A small self-supervised image encoder, trained from scratch.
Training: soap at rate 0.0012, batches of 128.
Rows from block 12, named by matrix and row number. Rows with one number belong to one channel. Each number is 128 + 24 x the weight over its row's rms, rounded and kept within 0 to 255. All counts start at 0. Numbers have three digits each. After the name is the row's rms in percent of the matrix's.
# convs0: first 3x3 conv (model.blocks.12.convs.0.weight, 176x176x3x3), inputs 126-143, a 3x3 kernel for each
# convs1: second 3x3 conv (model.blocks.12.convs.1.weight, 176x176x3x3, transposed), outputs 126-143, a 3x3 kernel for each
convs0.56 094:131122117146102117113133130109130107153141153151111163099123092141122141139110159128130151116147154161130112086137142102132144121152086134154126119140137106160133104133136085127167108143132115135113099160093102103098109112118095096159114143129067112112148144146134168134140113166092110140117095138144139106130114116132086141121131122113190129132147122109108089120166144164133116157111116123118114150096118130112117090121106160112129148134138098123095095142121141144166135114146156118086
convs0.57 095:152153119140158126150122126188119116140155149138139107121167106100146116165120137124123106084090162110142143101098125135161095093117141105187120149138108119112127116138086130079117120099121130091130138111130103121105138139096111092108077100087133102115136112128157167109093120140118179115134065141096139131121102137086153069143134111087125085170094109129113129130134119119138157101133155133137150113132096119124113086079041130149131098129122134207129141147119166162161093106136185102154
convs0.58 101:108098080123116124158124116151113111110153133132080159102172142130160138087074135149083152100184104085124111118100118134144160156158154152128137123130160127082103121209116140152109171132108153129150130096130114139110159152153161131109144097113154124132152090141088110156142147111150133159156146163146076133122130148133124114134134141101205117101154135136111144141176113123130133056133111133122103120121112125141138140124155118159112131125120136122112128124142120163118131083128122177142
convs0.59 105:156128140164123120105154117133140090087164098125141136147149108152129126134127141203091116129154095137137125157133150082121128136123154125134133134113136107133104130080124105151082197119128087127119144110081165093114127135107135146130141103116094155127119144152131125131150124116159161123107149142120137156108114123133091155183112083149106154138134114140130116137130092178161091094149135156101143157122131121106148117135116126129123155144097089144158089078149171125129134156125116106132
convs0.60 098:144099100119084116158106094156158148098145145117149123134126141125127121150148164141124146112129174128124134133166176107125179113076139135163106127148130131113159149109153105110104107155118113127109137110103133163179156135101139109109137100146183121148128097117126151126140132129086119140124135150117105122167124142156117149120100104142159095127133117105173160138104120125112140141066110138075124136129127098099030106096102112137144127135102113148133089105120098153093155119169112131101
convs0.61 113:111082154115142138144112110102101145135088126158135114108137099109107088108104140150171117147092118106141138135126045108128137121088141098138151118122157120123144115157167160148156110145081148131124148134142140151128103132097120153107133137116126166107129124117149095107092103115136155095143114125102110132105111124114133097076113089076177101117151094147133116145137134118086165143141092093115116150176138161093102106157134150106117156134134150066132136176142111099098143155144133133137
convs0.62 100:150151121147132126107117115152113140047149128133079126112122102146128173116109163136172126120117127119114121131156133129106070139125142128118102151144138162111142123078169098131100098132149083087118087115124175170148136123122111120110141121112145164162143165138094121071119122162121140137109139112097146120104148122153188109131103125154130115136148129145132134099098143108146125117151124142117142117124123130140166119115116128122146107110126128117114134090108167112108089127143099101117
convs0.63 104:135130124137146122136150138184090110120119122151129204163118132115152113098118126189123083134103111119132151148119111127133096133168127110144133152129136128114144159110190154079111089124178151130169121157149145169121166167116132078112143142099087121161137084117127173143121112155102129134125145139102114100123122142131126113144115127106158127150079120102124123120122099122162132090140122113103090148122127153126145117091138118129107114126110120084124127126139090148103129144111139107158
convs0.64 099:136143139125147116153119142128107146100115118168147136204177100157093095137122154113133126129168138133075112118133114088096130098109139197129103153134135125140126135122116127130158150136142125152119157132135126129105167123135064085145095144150125087131143146130141139115124126133135116145114115139123127138143139188099106103114106140109115110098103176129139153092136141077114105136143183129161119110118089134137098124115095128114146183154080129068115126097141151151142109131137119118159
convs0.65 103:115102114140076136099146145082106131118102109149103109115064104117156131134218195114134140160110142136181136192101135112135137133120097164162129126141126100128129170151193111093101123120094147187149166130122161133116122139104144161207139155126157183158134167118157103129131118101129109142124119136097129107119062140094131096157123135151096145138139132119110136094111114088108136118118108166130114097144119084102107152150094131121138151140097142097146117093100153144092178142173106142149
convs0.66 100:097131161126127155121113183102148151108124167119113120112110109108084112152134118110082125139149143128145117127129104109115155134147105144168144064143114139155132144113075128074115132127115138128174127129096136094125135169104140165172126122130116143132096081130146114157114172160130124115085188123125128162135152112108101167102089152131135162203162165109152123123123134127141178137129137123109158134164130112163142127135127120097127144126104078150129150125131113124138063137094139151104
convs0.67 100:137135132077151156149152147163145118151132142135140143133129164125117143123112143153139112039128132179121135115126203114107085140155100132097125125152129106073111075147114105159120127179125149134123105095106093116113145150187121158101128137152107153142129149114161128137083173153130131136113109169132201138136077072125077146148169123132189134128150107160147074166154150139141112149129127126170151144138143139158131135127178097139150155142067129113127122084136140131151155099108144160099
convs0.68 093:158123095141119121160135092137123129110118129116141163139112119141114124094116152171159106084159152107145130117109112117088122149152083138089110133144113118143126135188141159152145137097150126145121139160137104156129126105148153133114134161166146125083144163124132129112120125140097097116115109128186132086151104109126145167143120147070170143112148142149116084102151115135127120137166123120143110188158134107140123094114159160123110136072137123097113143068132122149144128097153117146118
convs0.69 091:137140107099146077166129133125127136129146100129160143105136128139123161122138134174134153130136139119126123138169105097124097138108084122128124079108125125143158116115087127125121135167101139172134124071143136130161129117147115139129122127138139084112098176132175126163140109124132100142148146119121093120143138164106165105099150101122169114163128134088088108106132104172143150117119181114139129138144111148105126081106119149130139120093079110127129102131149175071150162137104147132156
convs0.70 103:130112134096145140146131129140106114145152142107146135097148095140145108132112135098097093129108106119121086187148151074129140152116135154139114112122134138155144095124151145130120129077121146149098063082128150118150163147126128079095063100112117119111127128128084124115148127129134124100159098142128140126107160160129126174139101115150122108120102128128144108127120077112079130118111133152118144091182121142121135102127141120120127097120127116078113103162115120103101174118135061098065
convs0.71 100:132129106123151114090114090124188135130110149113100142119127120110083111088106158127131169127155134168146168127116155097113120129074136080129134112114143132160136125136123163100082183125132107118145171083112147094138101130122130120155126106127130100105135105099146098142104154106117130143134110146136142134143176114150115110198115117124173131134113143104130109071096141140102124156142153146106133118124119195118102156099115142111123124097147078144128165110085122104106138111140138152124
convs0.72 101:127117123116130148091155143120134132133087132161108084137127146103120104090121113167094149128058126129077142117125104132167091125116155102114141165127127138116115081124101092146079108156131124124093122152129145150096159143144100172149127143137119133148130131125127097137161133123113122117130106095139181177127142187104144137143139144144191137128162180171128157149076174149085129126065153155101125102102154125158108119145132081120124111076191141101115132125169133113104117138114101142132
convs0.73 111:132108133132176108118131135111179216086085033162195180096160161097135154160173108147143130089117195125116109147117115138077133142172160108118142135111112121141122167102136136135049134137126135102097141154138093126159108142114121125146147128105143139151141151089115152117161138130154139126146141131163113114113144143141129112144097106124162142125114142143061170113107100116177136174083115113148128109117154152139151103092128129130101096146142137127111088137113182139117081103081097107143
convs0.74 094:120142153140138124135169112144103102102087110121154131121102103133154146137134096116081115133135142125137157172175187110104116115095118145145113133134152128125141079115155098141138154146133141101155122116083086109148107081145122139119122145129124197190139097105141100095129132131119134147116115119139126076168122178113123150124139117133073097147113116116161164151091083111140157121131116145096124121111126112119164163145111130121135128147140131097125124130110158148109120150144095090141
convs0.75 102:126135149124121138121115127082145131188098205104110077131150147116142049129114120113103077115123119131150064126114147211172149075111118079097120115130125137145144173102109101126098129109115116156112132123135178136091150164122174134098113121110120148129097115148124125144128096144163125152131157074110156139115113139116133102077127131159111101142144102134127126149100149114135145135101150100112125129099114103128097148144129131099109099148098144151142125144160109121140164157164145114131
convs0.76 111:113136142132143169113135130083198150154126111105170125119142137107160120121121117139150085087110155150119168128160118105136151140126180115124134169119105147157144064149121097150104126164124103090137151189105137129128129120120104126137139147099125150112140124084150146155113111215140096192111125125120141108118150148142131089120101119156127131148132079131147140129086153130154104123132119163147143132133088099096124097161109150146100101161133123091122130124175124125116145157096156153186
convs0.77 102:119121133133096128096112140103141100157154112143135102125128089130181167136144095157096092129129143151060147151155136120159158099090148155134152214121131162127110140105116135133099101117165134123155124167146151141139175156121124128120141119166120117149102111118102134123115134141140095101104100128116147114136083140159080127097093143148120127142121119084165137132143089120143178124140080073148160162136183198147140127113127160081124111100134171088093145106103139150139144093126090137132
convs0.78 103:148112134130141133134125090142136172126082093133111139129117118165135125163155102144077158078134135134105099141141138118124168141155119170126126125097108109107122149148162103121133165137132155167163199154135098106107115119109109148122137099121104096132134056126098075103111118125137148129125149072148154159141128108124124098111125180086076125107123143168164146098107131125083119063119128150144103112123139129098204138102098087072098133126131166105084079092135147106124159106142126119129
convs0.79 100:129129118124109123131146112127104169177052138165118117098168123130112153123150106157134087104158133122111116139181107131116142075129110135128154120137127114142095114169117114114118126128073135123116123163088138106112112178132094134127106145083145114117132149155145125109138157104078111174168102133130147081120137113119096131142125141127153093094198087122159130162157170079095094125107165111102116120124146109197106111160122104143166110162105103145118096182102148151121104159135141117157
convs0.80 100:146128131149151154101138165155138107131136129124081122104136106147106109139111139129138171142159114094108122130111089101143094127104126144114154159140145153160130106101132103122147109113128108114148191122127094140109125128108134130122121127121103130149129139133120132162143137129130111107116091120119150147138098120039111163131076124106116142111100148177174130137203118116119145120129125134089107119125110135134115162181174117127090105158110146113115134148138167137101131118137154094130
convs0.81 097:176121132157162118145121127125097136131155176156152157136142148115123104167131149104163147145131131130168133106109110163178165128137143121105127100135112146137102164109105094103137115140067080134118130090100117130080134095115150150109110152144117125122118140162148147107114145132119093138135132153144131112120126128087168120098149144130133099128112125116194167154115114093104120167125111129092149145150124170153101094114104167140147137090107119130148099157140107097088082158143171091121
convs0.82 095:128138120111152101112149114129129160112110089125074055153137099169174146102126123090120158140126094134141136157100145154124144202122123151135129139162126176149097154062108137126115148115096107113132085156132162117136138127107140119134145123126105120176110055104094105113128112174155125123143141135128138120178110131148172136143159118153148170128157095115124127132141192129132099116100105127108115088123109122126137163117143111116112150175126160122114183097116136154121112136159164104106
convs0.83 090:123135160118092130127132129169153132131185151155118097094076130124121104131132143107095112138150108079150122080117169137095125135123101180178099116108131163143135137124115146117133117131152132134136116137106163084121146108147153134177169146155101128114144174103162127113204147149177126097133106155093152161112130126108135168127093157127124154087144134144166134191189159118165187128129130135130106065131129096054105155129116140134125152150129129138137144120125135166134100120119135132175
convs0.84 097:088109120126108119124130129150134128132109134133105073127148108118152102101123144157136150073132136124093114115120123145163140162103146119132139185120129121150143123197098111122163108108128130157143141143125070090107131109138125131182149082132096183153133105124105124166126120106171127175146162141122139128126128116105114082142172149176137161113167089170115176123195140133176115113099118115141127080112126095130111078123139121150175105127137150109066086091158159148110146111158140106135
convs0.85 111:126117146128124106124145129126145099113121106131146180163156153151130172142136171152152126077171076136085149132128087084160087151124132111130119122121152108106145143116159111151152117164112126105138126145114111135149111146140084149154139120136100142137185124122145130128128158109103157127145145118146102131136166146139104114130138143154111117130147106144142104105095136160145151131189132170107079137125093129104129175112068140134124136164134163052149155090123054149116095097136129142081
convs0.86 110:131117112147131095132149088127146137133091155146108115109071178126150105174120105168077136130143120120132129133142112121121132163130144103082132116125131123123116174146123124150109159102162123089130147120105126123145103083129155170128134109116093188121130088117123098151128133138093161136129150108105132116144103170104108126116108120121130090137116103116131117121136109179140073139117117116133096129105116142096169094131109109127126141142179073136118113149114140140074107123092175122180
convs0.87 105:116101148092127114168117169115125154124126172120094123149131173111119124129130110099129118148147110140115137153134167143097096142153168103130127120128143175160114144118150136139107141139204112089121092157104114140119128086140127142146117134143134122141112136140117102095106104131122145179133112140116115091171130137115123110099102119110158115102121150143113111158143120148136203142118096135168136147128059145139100141152118117125140130136159173054137089127121088112131106141123126100112
convs0.88 097:115124099108127156138156167093117133086140132145080087096146143130121166105134126106167136161154121121098161093142135168166145099097079137115115105098107129092115118100095103145150107131141168126141157170134171140154166138144117092105113100125131127161117146132094156132141131119149144118130124143133121137138153083107145156080115100103118175142164071104075105119134077150106157155131141138171135091108127110092108126114143194134184152106136140132159127137119148167157124116165161132137
convs0.89 103:142150136090193172123161133099088142117129109138118152179151118095170117101107131121105135138051125135116135122092104093134144179193109144105158070163128207115120125118133102131127133152166132120117160112158129098122129129153159166128128131125114143094168128121114111107114150133170101128122111151124137127121147131069111125112139148127142089123128152127126157167138052127123163136115119138121104107080150118179127130092094136145118112117136126097125150152101144106093144108154142135114
convs0.90 091:170152134134131155150102116140128110134138106116157115106145121123128130132150129149138159182145145157118139146123129149137115140139118187161093164122115151133105109117153167139145098184109173166179130128136122100133102090102078150096135134119088135136115165143114138139117102120078147117139144104080108127121146128123134083136135135163148133122123107099131156170134142151115165112160112138130118117124127176137122149148136130151169089127148099108123107150132138156135124112159121130143
convs0.91 090:135112073135164136151114118164133133148152107104139135099117162093093139113122147148131141111119173132115135201141109096053111123126077126124162123132073120141121133131079067094101122154190126096111147156130148190122144155106127124074138132103133101120153147112147170121112103169126138096119127166149126123145119120129165118100118139155134103151132172114052143096100109140162147108175115145183153128158162140057099118155111087122066078123151103146123134094119128115075145120177155122125
convs0.92 082:109142122104143127166143141109157165118116154168114122079123113096069142135160159162126134134157132151141153123098111112109083129113131128103111119121097144161143149134112082114099126090115130127140090143141122105117128100138119087124123144129120121102124127117116123104141143147128158120127100102174160146112142147160094130095114136144103152158164150120130145121138107125126099117127090130133141146132157093150082160153148138177162145119103091121068150099096104141147133117121146119140
convs0.93 112:132108069133162129117169140187095137164141103122182090114186088133128139144114111164112143133160157131124146172104132135102136086125190213164135095078136125106148142104119120130077110124090108144147116106150119133104132136128142127137145118136133090162147122148133104136158132110120121135107136122101125140114140119136137148127147100132115078102122120131161181108141134137165150129114182122124145176129124164155102118090120125114133098235113129162151146119123144063143140084123085125171
convs0.94 094:144125159129153154094153172146141162120137112109114136119115111104125134135181125125121115149107156123141125116079101119144168127104151142111161154143137109157138139154118142116138111092108155164154113127153109126157134147156126137106113112124140128132121113140124105132163163117094142195126126141094148101145117106168071116126102140112173153197141067152164123135152143128111078071121145098160154128115132076088074109136095139124140184114123142110159123134152131093131103131181168142105
convs0.95 100:110087109094156187144123119100096113178116140087084135130124107160152122114135151160108119134149121142134128171141161097158074102137105177120117124137123122100104151093085105111126161153167129133192132112093148100135115144143115158155103143108121102126100167129144093113119134136139160209143122138121117109137136125136106151142116114125059111127123183132115156106091075142129172110165180112145123130126121082101129152167152125138117142148160084094150172116108129135141088145109141138137
convs0.96 107:134126115128126131159159114147152124132093094154101147111207131157117115129107139140158163129132176138105079086154106169083158139125080091113137105129168107134136168113144077109129114134146090147169119127106151142112144152132122133116163098108122109121119118109140137093139114133097113162117136114110143120136135128096164140125153144124150176129131138102133167116134124127104142153146127148121130140136115126120127114131155155154171150115156134134082140108136130106142120117123094135086
convs0.97 097:081190145106126134137133139124130126157143116117163119131103138102139193143123130116141118118147147134112131106121131112103111118121146121105148125126118136132134158171134130147157116148145151104102138143128149114143121109121132102109117086120093128110127105125127126106137132113121128095154116130120127100161154141162098087136141103140132155141182137129157145170156139114129166166157154111137149136153094137145133127048121183143159116118163129115109135099139131140137094130143129129097
convs1.56 096:155110113135169093111128136077102066109133161140139147134139184118113123129145117135124120135150109143160134126086077122092127144125147152157140150131145159119142110133160086112150140150149124133141114102069161119133118185170114161108132139150136145133059057089108099104141105144134086095134146115118137172121091084112136132093116100158085092156110133134088131123111058154130164114131156135138113136126093146138112136145167142131052143107121107128129144105150135144142150150163140096179
convs1.57 096:153118081081118087115106141053213171104146162158119112127150084107108157123141135107131130087138115141170130117147129148114104125131184110106153139124150129133146071120112093162169132078142136135134159105125138104125105128136116109142156087156123142093117164122129126149124119125105122174121156122165136126097110125134107137156110121129108144187150146108148130117133135129142132151115151070135133117117122147162128182139165121082126168114151162116142136137116080134102133132162117098131
convs1.58 104:104120133121135173123092149147131116123148122117181076125185105125125094192169106137093130176115166123146130108071162141149130070157170123159135130143137151113131131116138111092084146054133143086167121135151127140129122116133107161109099126116129138145112138141129117110105137099147085113148123129126141124091152134186116121134109115125146110113147103101163139133111084138151087133126168099154127118095116107127106115141130113121167132177074147152110115153139113150124098136127129094116
convs1.59 108:109098119099098075158126093127135153167133174103102136151152118119123148113075153081123110134110156133110131115120164075112104121132105128147155139144106113141130101131099140129143155152158134134129102134158120129132142119151132155124106135142125125112093127155132126125157127138132134109103137159155112126156155165141116146171100068134152102109116147156096118144093172130120140162084112125083082097149153138090173109122188117162133103118118122138133133144124146137122104127151113116131
convs1.60 101:149135125122117098109124109122123090133087176180114126123157101121092118120124125147158139114104120115136158091174128128137125102083152109136118108119135144131105125118134126101173108134152155097141157116104143118124132128124154127123143112127097112166125109111138129108107124147136124171155153113113094127110102112116120131129110136128047140136084128103122114127122097089117147124098149084092080189133130135142137165139165118133119158138121121103122124130139116170142106084151169124127
convs1.61 110:124153119103106151157129139130109125101123145126187122118146126107143183119136141122143151143077158122172134135112188108153169130102126119088147131130120127133118185094164091147074125095195099128155139179129152090115142131134107124171128127146182133116157098148101157157093219118149117134099135129140168122137144158132175098130114165138157121122170128107152139080128128162068132137141091156097096147192156099128107137109161147128134114170127162153101121170131154122155138153096120130133
convs1.62 099:112126125123123115137106101075111132064107123137168151106123122126146123123075179113108149132156116137085080146113132139139123131099124149140146150115129120148127091111177089164140134138074089110156116140137136083093146157108097136142146127155107121144078099103134154119110140126137138159127111178106128088155128143119144121134155145130141137142092114134122070114100121140114136125130101089087086163130137091117131112158116086131143123144091135139115151118178138105155119129111163149176
convs1.63 097:127122155108199126168114138111119096131156128108133064128107117092172096145129136112109127139166084118145151184068137107169149132197102135112148120119135135103142115146114132170121124125113158157105097124156112128134121107102122129112144165126133119145085139048121134141092103116156137155136119152139138138079076145111126134138101138138114130097126123127114129156155126140126139115128179130112095117139133098132108130141097131141159125096078126115203140086137124128140126158116132083131
convs1.64 097:147129130150149143103131123165088144162119148133128100152121076150080116103122183115090132079122121161091100138179168104166078138146115116136139141099128157106153153152093116147120126135103120129118112103119111114133138136141140169126127140118151176161147127120129144118141081119098090148091141137186174145058107125095138146141086158154079104135111129157173150155102166145125115158129124156173153087131103150139176138151171112112168132108142157119156132106145207133160100070078109121140
convs1.65 105:127102093085132089148070124096087146098111096162131122118115111144107131123118151118126139179155173129102148140188149140094125115117115098109147144120134135104148128105123142193145090120136129166159169135151132107125143147163100129163127132112137121142128123136115111120114135114140146129151094148119109165098146128130137130130138134117118112099119139105165130136157176092146073151120117118111094162156160129115127138124135130144112102126158081085130167185098110114149157093117156112121
convs1.66 096:116138163170113134129109171107125166119113122125134135133139143139140149136155113118107158125087087141188125108157106123148167120134122115135117115153159129153124121131153121152156110162111142154105111097127106105147136145145142133152108138131121176082122151176123104163143094166118109114133134114117140149098111115109104106088081085104113093123193182125145121112134110120119137176123102102178150103141147142137160079143127121090132125108164131155124147151120131074155125123155109125091
convs1.67 096:113126102156137128157120125113124123077104088145104110144143129133165126065124121117127125083141149132118154134150122152127125123134144137151142110117164134147148163108134125148157119093141161119198110138117128110125094117117137113148139155165124152139148123152121111115112121128157168096126106138091154170198108134103095140104126141108130118148126132166148123108102128115150130137141124170146155115125101137147130164151118155129148158190174122211130132130126127137145128140124058113093
convs1.68 096:071153074115104114124134096125102053155153117116139143097095148084154123115090103139081128144122107116129119140123099118158158097133101128076131123106127104122148146163135105100125179092095086123117130106108132149115158150134132166139105133131125141157141131164160124110156084198157156139146025100127117108146128087136145095093129127103114111134075100149106133120105072147123091180185119151141111118117109100147127115123140135120117134105127090139119083161099155102124141127128166132080
convs1.69 097:100108134142124096128153156153124088136129118133149094149128140093125062114126149112125120123097122166126117091155142113099163135099097096118128090097122114100106104096132171126087127070172145131107101097173081102164147121124115129094117136101125142143147094160156082099129144158117087135162143082105128131130082157146094094122123110139141115130138137079130083082141167154132105161084121144129139125121108161128139101153130122124137135166092143146126099133129084166094135105130108132125
convs1.70 099:116118137152165171134152134132086143116098118187193147092100112112127163113106116132124112166143156117127121107131111175114128117079125108068146144114122124107113139112134092103167114161110081105155174144123110117082127130174116137160103121109104112141084128101119096141069130105099136163079159114073077114158148154133108065128126154151159132140138136098134133122130124135097102060085124133130085132074082150113146126112145146098090151160126149159076103116157175140139124120133072126096
convs1.71 104:149091101132196162128151111134121080141122141137116160125209082147169124154119126135133117112098146126106137115140118109158156148127148116119136131138101112135128150174067165154126091121160101134092135118132121098141113135098124137126105103154148101065111121136131118141131128120155141132111095105131138126094122162141120121115154160100133139107138117105166099174130165102143124161126132125155099091156126137081133124206175164185160160135085118171117132097151135139112131143110163142132
convs1.72 100:085128133139152127111189133118118162138103129133118149106129142114127136086167146132090120147174137124140126107097113142083129111094163144148127109151173140159134126095120180078130140106126138108141137126138141134134105141167123129152107128153086122128112148134133111143084137133116095167086141117125132128127142111123128115215132166135164168148145117107151129177167128108163116128116097097100102104081130117122117137128111119160162136114155135132175089138165112127145150128160106098149
convs1.73 109:127122108129096128145133136131141103154156186064095073117132103112124132125146169123143108099150122206139107160137134113180132142088161118124138132141108135126115107180137157109121173141141147133111081112185115127121128115116117126115141149143105089132120074100120142127089124120166161099146132120090095132177154104131139117114171120168093136183158120078126135156152120120177144126170162104044128171131129122137097092143147155132130144107107131095088167110087112186121100120153122092119
convs1.74 090:104158121120139147128133107130149155135168121139137138120136114128137110142158177101109132151139111084131119124062080110147128118127129151146189155131116128134097160094097096097155143163082120112151149121117180141150132132107113130128131169179103104121163119092147120121126124127112142158109126131082105055131108140095140091126141136120130159133161106132134085118102105127117113102106127146100144168167116104085111115143174132136129120134137157145118125191149152183164126102147166098133
convs1.75 098:138129124116153110109154096143129121133120159120119112124130160113142129152126141073127149130179177120145138177135127088116124125086122127134134124128140135143128102093186125107125119116090157144132182107132126141109126124088144115129157094118124114158114111109113115116123180119115139114093149118148171123096131137148096135110107109134135111148096167134086123109150137116133140132083139107060130117085156177096127129143162070094117144109145134110120128112130095154139078085117111131122
convs1.76 117:118117148085146140156143119124128132135131135151108120143147113130134166109128128123141145055164156151101131151110127106104143123115131119128142113127138137108154136109119189069136083153115109122131146136139116126142120118126120130115113152123115134147118114151124141116114149135142078173111161101124111155106109124147119146103146169151155127123135111142125126124177160154146139157092134104133086151157130144130100113130129117153145153115103223117159082167200131110137121113143115119120
convs1.77 099:136131112102102152111146139143160155097140159126098108128115068148100119151161165131121109114133128153133142122173103112149091120112126091123141159112184107129144122136126152092121125153152126118126145126108152134125125101113161152149138126155145130098110131166106099148107111089142112102119160162140113112170154163099122124136115096158116096110163159177118112137098148134137115091118107122098091153160082143151143124125099135175117124134131104177138100113156150120115116160122179106137
convs1.78 098:134114120106136112115138170093122144113091073125145151084113107141143113126141123119151119126123115144079158136108112087146169143135110103119150141160130117112129113135098159154136133118087123136102133143156132126139111118126100070104138142131120115113148097163125157135103093052205091182133125114122126156111124145106168125126120136138093153174131093072180150156193154121109105140189131101091104165100114118126124129131098097131136093122116116130089096135095134161130129135131106134115
convs1.79 106:140131116134133116131147130111100123124113154144052111107111196103147179108145141117197132107157153122180116110163139105132135156116105146144170125118190147123182159108121177096119123067131134110158103149118118135172106120158130119113171136148129129120108107128133089149130113141087138165164101137137149087142108139132102126143139144102091142130083153122132147153106110100125144121132093126138101130089112145108158126116127158064110138132130138097164084163145138120177109138143141121155
convs1.80 097:122159127111131100114142151082150130122147094151080174083126133097138124141073124106163142152148140147122126073126129178135097144169148133136133141101129105082095103166124186124136115110099076117127149155111173155126141166170128139126130139156124110164127120119138127114124134121172155156093128152101126151146165182102127098126130158065154155117154152131091157178075114123114135115114134172178018126135147088099140149125132150150153097176140164113148142153150148176109139099123117121125
convs1.81 101:140144134145139143118151108118153123113177122125115134077152162128149166193057098140144143127088152112109108118113125132115129135148112157117125129173142137119141133080162120116124132122106141139124133142110120119151108122111099099110128129142123061104140136114113139130138128154129150142115118130089136143171085093088160145113106117157077128165103112135102161127151136142113120093104129153108093151128151135158118136139174123083089131144114155124089102161120113184113163130131108156142
convs1.82 098:149130120142104112063142142121108096090128135125188148092100145064145145127111169193136165124124108165136123141127138094114123161129138146103135135111127119101145171136103145156094147160142099117122095135135110137132114147150141122131153137146131093100107108104129125131146131086138142149109101103116142130115147141110148107116085121106126105117138108101110130095124122118150107165132168161150132079093140137120109149148093164142145147116147136116146114105138100158118132093117144124166
convs1.83 086:136160137117116165111177114112114159097115151160156150082111124168126173116189154159142137151115102109093143146130135125134119103146123129132178156135120143119091128138117084115133109120103155126110160114143124104134134093123129110105095105138135124092092102128137118147157093133140105128152133023130160168159067077158106116088189116164114126133104127149077171126103067132107138116105126139146195138111147147130150148179140161157113140174129145165119079108139148082133105074122136115117
convs1.84 097:142151104111138120087145161091149174065149111097114078132134141113131114095097114102144147137124129116158136106167137168118086095107132149097117141156136132115108085133154119159150116114155109153119144166140126149129163146156137150136123116119133099132145108083112121131048198129097106147070171131127126098150165116118086131111122104084142135162100120122092118183058121102142146198160114048165130153078121135120136141093124112149109166132152119124064124095150160110107128162121095128155
convs1.85 115:152131143098165144106122121117127109157134119109109120144135097155124138157186082198102122125138101126137107134119146079122137111118102143136117140127097148108131135136113178083168134158135147101117090148184134125122137143153108126131105126135151116123128159127087162146132119108126064146112079173170098098155143115143120147127114120130166086114158148140159110115127129147122146149112167162099130105119121131127102124149142179108114111190128113124137116105127149111137155113146130105123
convs1.86 111:140111154110117112141136134109133105150102151111160101122101139149118152093111103121144142114161111158088140096156096113141140144135119124134132148124125128126116136145089175133133141076171133106132102141138115125129154103135115101113127132151141103102154162111140120127188058123111099180120147107110144100140136106150129112124170108135079125111127127146126116144083137098156153132153104121159136136125140102127128133123131117148118139134106087137153092112171097131146150106120125144126
convs1.87 111:097101090119157194109135094139099130117117131151150145109088114128129118091122127129119064163175157147130125118127134159132077093134099111131120139130099121130157133128128092143155140145109162136142188143130122121104120096142143148117099126137096149188115153139150101103142127136161123158090125148095114110131174139158091135100090187135085144143103126102140134138107113145107146058116103226056151130188150080093111131147143183177183117149094162159131131114101102155114135086123120135103
convs1.88 103:151119085122114129158108134096156139127133115135132110132122193067117167133152129127167124168154151124101125117134099135076120144148116110121127116132099168128144078119100131131159103165090092110158130136121134133140115111155106148128128137126144133113122089142117122127141119114098079101121091147079118115149158103106093107163131140124125119131114147099135058121154118122143134139090117099147142165129121094108103114158155138164132124157152147106162133095125130100111152119155141080109
convs1.89 101:099148086116133151097150136133140052126100109175158143134109170117124137150127118114151133111139139144128147149113109099097128138095111141119111155085146091093071110077128128105161164142105120081138117128116156119158139156122136117169148143137128144147172133120154136168100144097127143133121109111133133119163127116108129127122145157170113171120124136156102100105124124112116123113211115115117123131114159139108145112129055142105150092064114096094090123174109096132123163127135112102122
convs1.90 088:111135130113137143153135106080133160100106083120120102127135156135121179105133109151094152142111080132134104086137125101116120095128124151095145121095073126101123109104144101107129114139130151091116142165149139139145174176142161153140149157151136108147128128124147135136161099126091135110117132095123143148142103114139118131150113112161110108156146118109128131134101130112135159085143150133104122120162143133138149133129122189142123118103128102132158112147148116064146103119133133160133
convs1.91 089:149122155120140121117113087108143124126172111114163128162090128130118138129124154134113053147134146169167140122108109147157160118119107089102127118095153116113115061098088114172157137154142146132118078152148100105137130107119142141114112143109083101102143106109136122124147089096163147132156153115082090101140178135104116140088104156115108123129134130106108125150111161075153132127180160138131109114164174152131142148126099104152117106125146117131128124116148167163131095085113129154142
convs1.92 086:142122111104128138113124107128111140150138145123150153117111128117084098131099168113165148176159172134144117056039082067119131136130162114114096110125128109144122143124094123112135127107134129128120127117110142135130070094094051098119143150163118120125128135143101136152128125150103112167138109120080109119140129150118114148180092157123131143115131102147135140114105118133130131098076099122111152129137130102122151111069098135101104141149143142138118132085132146163140106144128154140124
convs1.93 114:137138141085155144120154095095121134139152144138128110127110100124185111132121092124093142122090095076119119119139098147106126150155118141124101160142104124152083127118162066109151135103140119144145125104147113083167092129101110116143125111152145157080080110091056121130138088140101112146131154127116090142085097145144144148117158109071199100122109115124132142144129164152074147126112117073153193113086176133152146125162156110138113159147109148138165166092165153118145124125104129122185
convs1.94 098:125133156109141109117089141120114114097140143153135125128090114134124128142153042141135085104127108148110139165154122088107153139182091137118127148103118118140082143133170078142120078113158102128106139101127174139160111132141144098116108147158130120170086118149117140099112102095153134129127129116150115089091108122140165139109118085137091131107171134122132133107110149147142075135138106147094173069176147158151140118141135093107107156114150145144118116121142118121116109124136109129131
convs1.95 096:146155138063125147164140092104092139163159121139125124126137146145119142118132097127104123151144146145094140097093111132119130119112131148129079103095110105137146124138088142146134104159127108090125139133119137135121137116116136093108128114124108133110143157135141150147120136114074094113152130139095163115150138142109119129144163087134146094118110124106136145138177137121095101117084113156126193133145099121125113140074139135181155116142116125137202105124145123110121137142192133134137
convs1.96 099:155134075106101151126115159160137062133153076116182190096135098150144171114051160124145128161087148126125085125146120132125093144078160127106132133129105115151118153090164089160148136117111146113095146174143151111167179132139123110145123119117150163133134126082172112100134122103110149133144137172136126146138174128120169107114095132097143178053105143098140132156107155110143118152190091092092164114105134106131131091136133139095114112151111101124125128116147118140124114136108123098102
convs1.97 102:168131142152125125120098144126098093112131099137129114145100178175133128136114116120128168102137090143116144124058131115158123092139121133111132117108121148133069178108108115118087120096141105081122093129135168134122142130122161141122155152133145137138093119121123133126153126087130101155123154116141164158118122087154120098130124105133120111133143103172124167139100152135138130174090074105148146115111144189125110111134145147087137140138099120171128141145129120086110147126085113126129